From a checkpoint of a small sound classifier: 143.8 epochs.
Rows from block 6 of a small sound classifier, named by matrix and row number. Rows with one number within an expert belong to one neuron, the router's apart. Each number is 500 + 50 x the weight over its row's rms, rounded and kept within 0 to 999. All counts start at 0. Numbers have three digits each.
Before each expert's rows are labels from the 100 clips, of 14976, where the router gives the expert most weight on average: "top examples" is what is common among them. Only what is clearly more common there than usual is listed. The data: melodies that start on their tonic, played by one synthesised instrument. In brackets: how many of the 100.
# router: router (model.blocks.6.mlp.router.weight, 4x384, trained with AdamW), inputs 110-164
# up: expert up (model.blocks.6.mlp.up, 4x384x384), inputs 110-164
# down: expert down (model.blocks.6.mlp.down, 4x384x384, transposed), outputs 110-164

# expert 2
top examples: tonic: E (31)
router.2:525547496502469523450485530521540517530537489509492505531553521507476548505560523588545506538497519517472514526533461599516542523523545529501623464484581555540532551
up.0:467499436425517497509507652475507424511522529516502480630479458441491458484498566521548580558455500543515449433533477499554545434563409489486621447483541428492656470
down.0:554546519476477476500520505541402429522499569424570509467521459551495515473547463522501497455538461483486474473509574506600489428400443540547461499535465563488434436
up.1:517586391461480503476527497548468526512601412499543431577495494579491509575503526527468532502525387561473485518612508574472542528523546524400491479462518522441511423
down.1:501554563461601440564456469536460599469497418489460450487506507563515471551479488426573480404482554530572521531498554496495447602527468486403473498478539497477460372
up.2:559314491447460504465477540478572508482570484531556496484519504510492474523464422509395496483528518539562552485575505394507494498504490464539478424486473540424458458
down.2:544467472577487436525499501563546473489418440439546525463465508408534451543542553500408482583489520574535425464482531524451468539607538607525469499483478502538495553
up.3:489462528540533479429446457566502569563507522500537520536504579488519505508491555508569502572573512501559609524446440529469504509467479445539460497548509615452486562
down.3:551536596474434472469443495465548486447355489489503506455508479479489539500485545521411518546466504383553455503502401621552451504470509523486590453524478513500526456
up.4:448415497453539532468458479590481600457607473497469488507520409456502430574494467561486450529522590511532448477498479513470438662390483557525502487486491642473486568
down.4:440521583565413485505536527610489439449479385536515478519441490523463432434465604467463533474471493431490503507430533407492533586474565638508458431456521593494477529
up.5:530477502498588406520560553515474561500510442458503506491533493439540559558487450416488527517447492506478476571545476515463580546552513475585441435455396439483512473
down.5:548521507545494539555564530525472361506627566412552457537410469498511429475507500535465507482456417539462527519374520519462586479396560509495527532552497483470427481
up.6:394458435468472433541478434512555476467423541586469527494431451505557565603446436490504522496510547502487438495529634562460458389497551533544433486547476442572507446
down.6:493430425561478498468590599502531509461487520506477521522414475587578513544576480535565503529489486481518470449458448586446462577501457531468422482517524510483532593
up.7:505509470592532553513451477535414566526378522500406480541487519480503533486505441481584455508540484518466591498485515427486539443497606541513526450599472480552410555
down.7:535489426461587448527503488532429461635472538457435480552497487432446519518520495475485453444484521504477589544515451547494484439569393457509403523503527418521523524
up.8:493443492503509577584526470490618528467529524454492470516557417470521429504500526526517485529447543518479555566526512551517456512480535424561510555546564435523452478
down.8:535543511564511447538413481490447527453516462516517420487462495516448546437437440495538459509511559508511560436451502489444531396540391484558452536567570513615386469
up.9:536575441488523539497604453537596494440442544504532457446553479455379451477508406492449533582501494432525476412536440458568583475439454464351516525531480459510534538
down.9:500482496519608483503499464444503625477466483587504497559409497472519567617595546550534547571532531554615438478447552482478555533538470521458469461501577531411455552
up.10:509457370491468452415453513530480510528464531469520423482458458471422499469592532436448486496538459472438515535532453504482549527550557525588544495472487480585525490
down.10:473433479530499494513451545427472477551457555437464508531500498397490491534530430447514512506538500506459396460525502490524575501491459480417487437533443537434541525
up.11:516531432519529439506454466455468539517416463497507566529432424575589472559474545427563474478402456536429493463476537533526589469437474569416544467542475552509510538
down.11:488501430463532515516589478525507524550583578518449439534487465489507547502472493456529547474535536461440486551468374484527431507502494553510558382489448461508527463

# expert 1
top examples: tonic: C# (44)
router.1:449453477511475458543440483438616548436500436447571530517396476515514499449497467461452518526502512534461508510538473491487518416547468585457393489515454454511392467
up.0:525523462610485453512457494482470434537412431525488427495494462516502521546524398460505451512601460554487550576522535407539512449484442569537413562560503484611568462
down.0:356483525434444489403419519518487477506505490426580461493520427511482547457478446445444429559508475395486490462552463557552542475512460449593447453525513541523464509
up.1:565483600482454556486404483408469538435532424449467482386481499509526508444491520521494466482508506449557532507528432562435455498437431450403542561537507480412547634
down.1:486494486435577591551460511496496405526543527500570448503537484470521473529480523596530468604518549485596527428552477456457557432554439417496566498538437555417394492
up.2:513604481554490479496504449510549516419634597535517532449491510512493427508550537520548496465521506485461583449571504521511466595563435445493457541530482483499474390
down.2:490477442534483566505422536562440477501517486528544497440463444510536448554543447586542516557529458520484525418498493504437389460451524511399403427513473512518588486
up.3:515593539528593550511495490516449591531512506525543367440413480472449540469558458559538513546530591527557581471625419397527399474466459434528514512500562496503563496
down.3:487471542452486420535546515597635525551431482510486532487544446513516564554581497494545481456555502492498417544532580518554527505542482473437470474528489429502556504
up.4:560497442469487501500549459501480543442546519545436452516522500596469516541554608486513472498430553537506584572483469489517522493525477508501469515484460432477582464
down.4:492470486547443600533521497487481523522445477400473508447474502494611559536516500527506501518482505341543552459475547570501473440514444421513475491437565450580416555
up.5:535584436488569577523406550505460444451485539488589453515478419591523537553483491491509562480456592496511509467553404521541509543498510485461522527562586467466551592
down.5:574493494516520507616481535548525485379482522469464508497463451464509435564475513485495501433513553521491535445509493517524524545527452408422483448557493371446491511
up.6:444468511562421466433447433480505442542483384508422504465563477539512392487557467435512465505515591537449463480510493445556470506503433455519568435510549396507501548
down.6:598431597416469516444513457513601444502504462461410472451435564523463456517457501595494517460527516491457532487524489576417556466453525372529466522456563516552492611
up.7:480598517560524526460541447514494471465543547411510481474475398519491478459536454565517498469584485529461419479488467485504455468446494585449556493385536440524524499
down.7:463503507514456421538476540499518449549480540558519513507479436425499583435505590540476488463502449470535521607484409434540520470503547428629485505506448476433588489
up.8:405542365546540505513440515441470517544568515478484467456511582539394475549417479504548556572583462491478517436456475527523471488531599492519533490489498523514550511
down.8:510549515519573470520550594505404543432482559427471381509441484482522445483421533597527455483484557465542381466495548519575425522555458529614557455493478522437529506
up.9:523394535542584419470571421532512395479456511464529466544436491529446499478433530492533585555452507464488501445581602493621481610484396587515538435562452488491486486
down.9:560551506520487493522551491524502600504531518573503430495457423558447549507524548500479515521491463528604504478519479508526571429387518456411436510550500527600499412
up.10:542463490433567531510549500436502479532500499543642492429459461514512487506560500490458529517586434512552516422444504715487436513470475618460493461544488517493483409
down.10:476535468528462488489529451489606487516523461534546492491467513504464381454458487512419409475436548457534509560511525431490563493541567391441471449502574520500518507
up.11:510510509502536566458497534483558527577525506449474521535476489498578530474478574573520533606601414552437483483526463477577566494449414438483457462513439468489436547
down.11:566424386461491535469439560509474478487402593437561535517526586498518529544503498535462514510539494485537469550505544472493501445427570554503476445484521506565464506

# expert 0
top examples: bass guitar-like (57); tonic: D# (26)
router.0:459475523595581475525457530512415478484498556580479434469541492420525443484508455458467455435507523495523502501428490396479455512435495472512471464487451511484584504
up.0:527540467430460450546488479520552476582420522557436526495491442515581497482482493514532504490508492381427473512527466459432520586573601488620440488517493436534472537
down.0:425464480440471546595601415547460425536485514444499462448521546517440379505463492499537570551521493392438462425527538534462518503523462496479582515458408500487444470
up.1:454510516527533547518472476471521578477457468472523529447408547442549468488571409400535526475484452440520445545445397572529536496496502462489486545530550463423546406
down.1:528424559457472499543434526492579418498459571497460514455582431499514502530437555475554388499570556513590530544528496500416555607500466525486447473511458560462503538
up.2:537463438457516495540481545519473436456455481445600444512507544593551515505573668481478437417489556536481561451523561514454428467543515421490406517449447523410529574
down.2:456521525534455554465582521394492496513470483495432551443617538445521508454498526539470555499517397408456552572526428422594550434429391533618597516510433489349515515
up.3:579517493434529541582501556429543371497538429475511512505555520539501382505430455591511562483508439441536490517522479538480439529538473486560463464496529519551620464
down.3:528538464493526577452472571521616447558524456606499429477476490448501539516517530519440544509506402617550408533508508477483477591504373506504476525436561484512546511
up.4:553500504511469501565396484477547438503489462546538502461493501560525543584486539467548441421550460408624449566494594466497420471448514563464544491499556426546447561
down.4:446521490458520513510547580549456529548492589475483414453537491560484421522449542476396447539457530585480440516541412513456431482471514514399596563595558510514513468
up.5:511390517534499414485435421504576517535425407538458537549488470513494532508473504427514572489561487546530467475541520555477556499515559414447463579456508564485481553
down.5:509523561560502393410541471576533603568481505473457531586512407496512445456455524550523451491500472375522553526490473459490520374490500421532478509564548492404545493
up.6:502500527545577437498514445431581465433431455466550425512532556480456544481511452504463548516582531579537456505580457597530526475462525557471490478562581580538446486
down.6:491507430534545458540428455464491575501504464482487534446529475445501520482585514588503497570484456507497604516560508451419513587539488533528559587454425507512460460
up.7:494499422445522554472394596501493496467496480464509515468446478530517426513595532402475448563489494513508649540478536576525477496553500524492451536463451409568501475
down.7:525498530578500444456495524489530552410505445528413515472450495538509526512586475542446445596521485556554452459569456418458521493552577573467527542508530546529540461
up.8:539449567502531460499507545518439534426450438499475476503438505546446468594515504439489472542548546529513540525518437495439515437422560500459482546507530505548554422
down.8:498461464520495519538564561506360508460515438479565542628448479469555423632518527468487436493582536443452477448530548686458453500453466463492503574502538515494441381
up.9:502434496512484435462519571468484515504539509432427478514484515495513467565461481423423489485517478506485503608479478491470539436499524475526524472471505544403563551
down.9:565541392518504539520478543540452592519482451512566488485560491449541475549534606556483399468499570555481472440469496505399523494539453470511486531560530569462438494
up.10:683537611484477493489478508557493539474500466430409451537506533597596532475454474444494457568437434446467491537493589476546536505505563490655521533506583527407569405
down.10:507483439503449494472636516585548525444528596503545557610407594509531430491528475500525508581453518554537496560510481494428541496516388482553480556515527470550448459
up.11:500433565486416536459486504411509475501568548472480487560552455514499520530495546616609542489437466514479496550527502576401487563541471459415420450484465529456395419
down.11:492427494485525457545453526505569427544459491453473519453476576492468497417473504484485473406447411551526552430487481551531516490602437483553471500516542517486546478

# expert 3
top examples: the note B (97); tonic: B (93); the note F# (73); bass guitar-like (30)
router.3:595507623465498540502527442483451476490508496477422487486527490521475561529425540417539510551510467477501506471599511512515422488561487396572506539508456471413512448
up.0:601510495506444529536516527501458478473549417493466485549467413553516470422472466526541570560510606414515508600461460499551508495489433508588440452495589498530523536
down.0:381545448597543479522506490571412492588492472513577648475572468434421528441513572479451489542511496472504571534460417416520488473554507501502581554520436427551498544
up.1:628509436501541518494491509524519526518550489497497576436503460510490443518505530431542392535522420500579508517583565468438459559556428584500568500514517525439471374
down.1:435474459511609630536531490450617439538504549562496543500537483591468511514532597460476568470492484506530471474490510522529541542563413547630527414500476525458443488
up.2:513455522540426506539510437473585569568550446571560571546550625472466438478495454541517559511525540504439482483510528528488542502578438432532459512511494553492448554
down.2:493533586480414507451534475562458571552511514511508517453428491475424486520606444539538472490455539490457487501538471495478439500434605496442554526482494554449494556
up.3:496500464543447457483484528477412534481523494502517552494457453580463557503551471496533524580552499526518429389476584518540475510557510437549553480477513524557623513
down.3:469560527613497451478501516563413514403484588634534522510579501413454447442477521457507576464520418509496551471441514484614444628434399583329618463581474413467457434
up.4:479440452526488446504536484474521499479479435473447492529465543482522531487547438451500497514505502526522595540458474509535426544504459447477452563517520520499489525
down.4:553510443578540471539515518492617462503499577350537513460410524519496536502481506486497511445452517555471429500542461469552442500470500515421470502421514514468469434
up.5:546517491513499456441514410552478455508503410609484573523441556506541492491428468536516490511510534544627523482561492507473490628448519534583469574435506519584523513
down.5:493388512495455462520563474451552576499470486462494570400441538478520451425511548589495397561535484516475476503549525505419489538539599468566434394525508493523507435
up.6:539478523443514492542500490470520528563486599500555540572482529533483571421525421463586602566526546435487489422540440558535418538590579536473415387487513549472455493
down.6:475471496424519506504469399453496463437473554574377506482467567481573546433513551489393535505588433492435574472449439441506423546419507484451539544459445441501528458
up.7:517437506519535534507537567520421512603462451465428447512466520488526449425476606443504502500432481522531467435485435484558490500504528498502519501530576486529549407
down.7:490499498449502429433618459420490501474531497409493460430536490617508573506484510544480424487444549534514557530544451453513584529497575406479487425513456529501586470
up.8:555486464527531567473520539511478509527358490534562547541454557512516505506539460444528520484529528491578440563519528476478437584422537468504419488511446441496456561
down.8:523422541498471492579418502520486528473548409439486501435525497528464521411503516541552521465481459583535568529448443535546455445438592555560540516520471436498475462
up.9:540547496472450551481548420549484472447554458449508428481589599420426502451534510485544574498516505517510489508499473423529571401520520510526554481541536483521538422
down.9:551393463536533464557388459479532497470379507526506509526460494532464529440547391430378531415431479522533565372473467415575560574537481479469474541570533592474522452
up.10:513507556471502468518599522512489558546493481549598499479409436536444541518526540534500394469407473489546458514518490470460468481518456465518456447557468468353537457
down.10:556496497410459468517585502391517495470520586502579502489482522490460504475553523556502483538528543498439494554472542471460517562494568545550556481417498459433448512
up.11:501527529565528638475437559510494493473520551487509528413577488483437554429531575463557489530440432469526424601438514558501483502488566475570537455509444499491492503
down.11:443544519527478501562448523500492531490558442626459478514604437463508464444446414424467407553475543521568443549547554512510538335509484541506475544483501647448475508